config = dict(
    hop_length=160,
    input='log_mel',
    loss='l1',
    pixel_unshuffle=2,
    blocks_per_level=1,
    upsampling='pixel_shuffle',
    muon_scale='spectral',
    adamw_lr_other_params=0.00072,
    batch_size=128,
    epochs=28.5,
    warmup_steps=290,
    weight_decay=0.02,
)
Rows from block 4 of a small spectrogram enhancement model, named by matrix and row number. Rows with one number belong to one channel. Each number is 500 + 40 x the weight over its row's rms, rounded and kept within 0 to 999. All counts start at 0. Numbers have three digits each. After the name is the row's rms in percent of the matrix's.
After each channel's rows are labels from the 100 clips, of 14976, where the channel reaches its highest value: "band" is the frequency band that holds the peak; "strongest on" is what is common among them. Only what is clearly more common there than usual is listed. The data: short made-up English sentences, spoken by a formant synthesiser in many voices.
# convs1: 3x3 conv (model.mid.0.convs.1.weight, 128x128x3x3, each kernel summed), inputs 64-127
# convs2: expand pointwise conv (model.mid.0.convs.2.weight, 256x128x1x1, transposed), outputs 52-103

convs1.91 102:485441481491514539410620476527445572443503527463495482444487481492457529538503462428516509521396451504523498456478423515513582483502476514513526466549522526417552514528420535494460539468505432
convs2.91 121:440485490495504512472432528486404530466550460493515488373493486480459512490499506497474626441512474497481474519498468476494521473516495457490457478475417564
band: 250 to 500 Hz
strongest on: thin (high-pass); pink noise; rumble

convs1.66 099:533485518513509459456499521483548474495489519479496464567493449531483575495500523442506351473536471508501528517520505540631516479500473542516465562427446512496532485427539533529448485442550459
convs2.66 099:444548506505479493532476419448490438479473505504487504470548473441515444448471519462516480536479539486528440459474527518491548552462413496527462534502522521
band: 4000 to 8000 Hz
strongest on: mains hum

convs1.107 098:490516445490531526519456464567525506519513435508483430542510467489500519532499487445491485489437426483511409460521507540458525503420506541571502571555530471486447510514502574513471494477518574
convs2.107 109:507453497438517471542446493529528413525438532556456497454460456497488447590549461494553505478449512494464439521486503546528538553470505530493527519420488529
band: 2000 to 4000 Hz
strongest on: muffled (low-pass)

convs1.122 097:501530494637524532470454560488519500475452550506491584518504469513510487548497527463485479515501529518526461470500502469502475512572498488553580530452514523513519459474573463480534538586503575
convs2.122 088:535474521527552524478487489452437537448496489466502607464542543490519497549475548481487495524542499546431570508497551527527556552500460490478510539550556479
band: 2000 to 4000 Hz
strongest on: mains hum

convs1.38 082:479528529474446505499506502524474505482522486497518534503486437545493531499521447554524617450557534542517491582500412534583444509507514515457522589382446486528549538555472490482564505524490519
convs2.38 099:540505454481567552584471422507510445539474487489552509499438521537520504471523493552547518517517569474538445484519530407502497477562504548490468561460436451
band: 4000 to 8000 Hz
strongest on: sentence kind: request

convs1.115 092:509424481509451455489527552434471474538494500570484457550494470512528508495504489467485527493577478525502508574485541498481532509496501499420503544548461545509430477447545494504484430507532510
convs2.115 090:464477471459608530484574487571513548444468527428505551492519473520470515501514559575517514476487451451469568480546511545526479509494488441532523519550429490
band: 250 to 500 Hz
strongest on: thin (high-pass)

convs1.42 080:501482451449566459517438537545484547518467491497545529544471562553467512529512509505529545527551557543515533548527545477531603478430513498444503555570452474554562493516615482562470481455542461
convs2.42 082:471535524487584589484457538553450481463443504560442520519460458438473520475520452530521513466499409422501471403476540475495502504430524511493510538507451534
band: 250 to 500 Hz
strongest on: voice: deep voice

convs1.37 083:433455508562463490473498484560515499462505533516482552526499524505515502557498576488554510394466477481487469530482532503473398518486523511464531472519487520547451510525432545518480537528565562
convs2.37 097:464476497476495407502483542535488578462465537540527562558528475483455448544503511491517536459497439582486526501500557508515474531468472525447474478549543483
band: 1000 to 2000 Hz
strongest on: mains hum

convs1.103 087:474542529464535492434598585543487525494492511465529517530504444429442466512477547561474514521573472525492438506556567498500556519494519498565473551464449472523563515475541558509500436517526537
convs2.103 089:496487509512471507489491524467411492477525515488515534548558497513499519528545562536501551524527519555411526483501538499547502581479474517482542551540430460
band: 250 to 500 Hz
strongest on: voice: child-like voice

convs1.28 125:515487500499487500500507484510534484471481558491508596437523648495448494527487462532467444487375521533458463497499526490472531493460498517552479528506505475459460510528579478500484530501484462
convs2.28 131:514492533494478576434483568579477530509511486533528511498487460544451477503580463541503478536468499493483491477446518476513582569475499443553457550429617415
band: 2000 to 4000 Hz
strongest on: rumble

convs1.16 115:512513526588412493506552457517500518503547521490498520447494464483517482471505559522493558456535467442515501472443491557503508478492506491534508458460529520515465504455541482482432483507531524
convs2.16 097:482442463460428520542400424472475469452449541513478497512460460566466559527505458456498506461430555496494452576512520451494445515511539449492485468472481518
band: 2000 to 4000 Hz
strongest on: rumble

convs1.100 089:507457532468537530540516564542560525540516496463513573500486514466436509496518483501564419509428552476469523429563459513494496489537501475539529548497351513410534514445534565526542563468484520
convs2.100 096:531454504467589514509536505492493540475438524567442414491452490555486535558461496434525430462468485471496543546566491510568513490528437513483516547574479495
band: 2000 to 4000 Hz
strongest on: /u/; "who"; white noise

convs1.123 117:506476472499525494528411461531485452458520500476461543436458474525469465467488423483486470473448461556483496415503507403513472473501503470505556466408465530466481504392509490523457535461425533
convs2.123 110:512562520521522453493522509556518494510553526544429511562478480492495461556490527520492523482478554425475495504533444551473409543515349513474559545468548519
band: 1000 to 2000 Hz
strongest on: pink noise

convs1.120 096:504535498509518510482457424457524506506513426526471488501489498504517484523500395457551420527460498486522459471456361466497473466500493503406520428537442499455573501520387528527481489463440524
convs2.120 107:495599455541544551480457551435546548453557522536476472500472475533540508462423488505441557504517538564527566388512499477448422457576441413508462525499431521
band: 250 to 500 Hz
strongest on: thin (high-pass); white noise

convs1.109 101:446547552484516501401487491475531482471469469482517571514533491505488490491516473483476469495398443480481491519436520489462513458499499539488483468450522476430528501533490518482501485552393563
convs2.109 120:463473470515487483566498451406531507499472485446534441475443455542455554456423490475473518474486449494484516474472498520432478387455563555436503442470420555
band: 4000 to 8000 Hz
strongest on: muffled (low-pass); rumble; pink noise; white noise

convs1.11 093:517537528453470463462626475549466503547475519467519495518516506512562494500496499476455467484448470455464518457495526466452540491496510482543493491580570498483478537463504500500545481467459479
convs2.11 105:493531497518533528559494440476507449480551567459491483549503499515475524474503414499493458454409472485508504526428494521481479428477589505517524481518397485
band: 4000 to 8000 Hz
strongest on: pink noise

convs1.105 092:496480530483523486402427419499447512490547481487402402494453505464585521481474476448507524518497535448518494528437552509473478500445503425500517454492563487495506486487497462538539516465450513
convs2.105 120:496535479492453477479477476488541496412559504461508487470508439565458469482434506508439465428498431474537511524547447485467480486500559487500484476534438491
band: 2000 to 4000 Hz
strongest on: mains hum; "this"

convs1.80 099:502480532502512531527564518492547527530508552482445451462509490476476500467498548469494448437432572471506533495497503486427499498506505491454550472464581493519457497494510464502523525410503475
convs2.80 099:469465488510463507403542530473562387509581456453476431483516479509457481473481500509519482461467399532476558515458537504513501563524477557438504434552517538
band: 250 to 500 Hz
strongest on: rumble; pink noise

convs1.57 097:511513422439496567496469537470537464499507568510544596485502584431591442462527468423436521489376486460524529500555498533473503503481514512463445475561466453497516477516487489483509499508561458
convs2.57 108:505500551507526486504422517545542512521499477544523472444501514486461408535483521413488541549389479463441516421504459487521480458526538498561479541427588473
band: 2000 to 4000 Hz
strongest on: pink noise

convs1.15 092:478467482496403497530443466568444444498461488448533531496523465504477525480496465535551443502429454529494464506445426550548504525509504516592491514514374493518542464513529513511545461529530510
convs2.15 095:511505444417494483478487438495541576507510493510498533432549457556482525542576530503412597484552483481519573473514474500447455534521566499430473399501486509
band: 250 to 500 Hz
strongest on: white noise

convs1.84 100:503484475610421474525481572540505510514488495528522431529505522483607564519489436510417462485410498519485508467463532479461529493525490519561499422471432494540537513513574565469497440552463472
convs2.84 092:514413485533507484522523415478530508428490484461558521487486519512468470506447512465504472546472547466449504552442435553480484501606552521497473438511550493
band: 250 to 500 Hz
strongest on: mains hum

convs1.10 101:500513586587628467497549507441542486495504544509536422485513606470442462528496490441472446463426580534502444487500461489483495508476499533527534504500626455428500528541497423483539491513480452
convs2.10 098:529563520589521490466545507552431526470516566441459501517571488599485512486528519480478475504519578499515531507518471484496527492467504443531524494484476477
band: 1000 to 2000 Hz
strongest on: "who"

convs1.39 099:521490523427526492453465463445492525464477556485463532439488554496545524491492537489535416471423445507454542464434472490530523464487493502506511479461556488450514523405471506497460490426467516
convs2.39 094:445528525508473560454483554531543540530461570478474391466503527436487541494553482443478533506463489628483474474447491503500561445481523532429475476529554563
band: 250 to 500 Hz
strongest on: rumble

convs1.78 095:503507506479494525496488489535527463465560405529467517552481443476534441478495495496458525491546456499502486575495485528513496507460487492464521515441453479559479455526464479517480460574604517
convs2.78 096:515554457525571491514484392541511548480526533511533550515494462425463512543517536535572456560442537535453451485507485468492541537427393545538455469546492608
band: 250 to 500 Hz
strongest on: thin (high-pass)

convs1.43 087:504494528490498540467421499496463469479461500542474465498460444498428432533486526453552458532553474588504477490545469481544494496538508468518506478563409448573580536498485516506449458469434535
convs2.43 092:564440483421451414464487428462442489510568483544504463486520469597513530416505485499506477459500508462496526469511517577545510445554468529478525515418482571
band: 250 to 500 Hz
strongest on: thin (high-pass)

convs1.19 106:511484556527478500452523462473470520486499656505519416488484415510444448487514431500463434513480517507496517489495548407511518487473497486519502395542488516467580483483434421485535422461433426
convs2.19 100:481451498488473461535505457567491468537489517479417420488492537473488467510447539481511468493493453526499484427548497474476529514513508545597500543499522446
band: 2000 to 4000 Hz
strongest on: pink noise

convs1.31 089:466482492562584472480409557471483509452495415567500534472512530475433478491483485456571492476501578448528590553485479552457474522505500530423504479532520459462549467464507545464466510560540473
convs2.31 099:503528496509544534468497471465486466533545508529547511485519539489499512471467516521513510485484502536455448552483525403420561441454469599480538510519436503
band: 2000 to 4000 Hz
strongest on: mains hum

convs1.77 101:501439557578482487483491409518447501514503399475485478496498502501505453427514531604517515464545646466503472480495464530499450467494463513496472524485474544498543517513476466481589509561499477
convs2.77 095:519522531548448538440502527531497458541574519503501534539507485529528493515494498512489524445431443495463551558628522531541456495462496490499514488521405477
band: 250 to 500 Hz
strongest on: thin (high-pass)

convs1.12 094:512578469509529488491499510529468490502493511535424518470470424514560507524486615491466508502429451446491475444485474512429455507456514486518410479512520521496446508470503495480499558446503499
convs2.12 093:520457532412474536515486432464536543487633511503507516496498424509507508482497506513390543447471430520532488509525484431505438492449529501553531534461455466
band: 4000 to 8000 Hz
strongest on: muffled (low-pass)

convs1.33 099:488488495542494501524496583486511489514503553486447493531506442519513468487480478529497594548598536462549526552485609539472514569514500493453504525388484520551504452504524474485488485457573489
convs2.33 091:471462443470489496454514458471536468477558426477460426536504457547537538430485549528413574487531460439513491565473566487525544469447492561494481470408508438
band: 250 to 500 Hz
strongest on: thin (high-pass)

convs1.117 111:490545441550449535514547543523527500482484443548503441510492492497602485523516504443489551493521456422523433516464469548421494510520524468491479466470508432516506441500497504502404442545491532
convs2.117 105:516470477509482487510476482525443446447564531512522504496466487429519515525523406499459500466515446518559479501485453475428575490504539466533533441480444470
band: 2000 to 4000 Hz
strongest on: mains hum

convs1.48 111:500475618514482508504485452576524507480493542510569525518505468473477511491501495564532505485522478481491447400449515455528494500487488460521482520389511516399498478487477557460483464493467426
convs2.48 094:482488500439438562510459503496490519433536553547497558483491559449499475497485490496436508470479545515446436509493464501466472571503534443587521549473510441
band: 250 to 500 Hz
strongest on: pink noise

convs1.53 112:498486539529488500478529515497509467446503467489546487513531540514524545475499483429406468551506469488442533438511456460543565467516509479617461517464477432567503532411493456511496566418543479
convs2.53 093:462515384623496533497467510522514550475465463479524501534516478429491501434499522429478512472548481485566477501446518497496549406516513461460466432487556442
band: 2000 to 4000 Hz
strongest on: pink noise

convs1.35 089:515497469432508524484458473460496495436508496474488523573508636524571496492517521466526598463436501454479585528498486504495469482475508515505462430509582501447510509582623537519489530494483461
convs2.35 102:464553500500532533573488443441535497584541503507500466470544453463493501548511484495515526518449456501525430517471452453480426496470468508449441458513437440
band: 2000 to 4000 Hz
strongest on: muffled (low-pass)

convs1.75 093:542547518506470485532499457438522450516433473526509403516479512526548490459498491497506493511548435482573487503512458459495499496454507494440479467520434500452474441526458507490542519509542575
convs2.75 095:542543458510537485459502508520572442510488551499511511472470514577518470462458518457485418524477521536530493449458478484430415500527533508450516511523490497
band: 250 to 500 Hz
strongest on: mains hum

convs1.90 089:504546439465510506476483504473470519483480448456498573431465534452442459486513411475417493491402504525485564519530427487565537516491492531442491462515489472458513488468491408525540505528508558
convs2.90 103:574520482540434482457508505534473498554506499488442465425509449466505446426556523513533474547512506524509469597538551486466506458541435533546588492519537544
band: 250 to 500 Hz
strongest on: thin (high-pass); white noise

convs1.58 129:488506419413475488526459476482544506512464472461520452490506528520483516504498532542531449465510488537524520404540469425558515483488506489544472467537505485529444517436449587488469439436388561
convs2.58 117:448550522473481460506487564405481408470521448502482529527492474528462469492521522482489536537521487573488455527537565516455524507500384520517462478433546437
band: 1000 to 2000 Hz
strongest on: pink noise; rumble

convs1.96 090:521500519524444536495490573538522449474511502509557508473483521485456504487486475501447487466408484492507491413520608494521570508507527515542497483505393525505504471407477534512466420464406548
convs2.96 103:430463496563494514483522573481470508553493490464533463501447518470505464444552499604488556531467518508504444503485587512579555579490544523474539505458421565
band: 250 to 500 Hz
strongest on: pink noise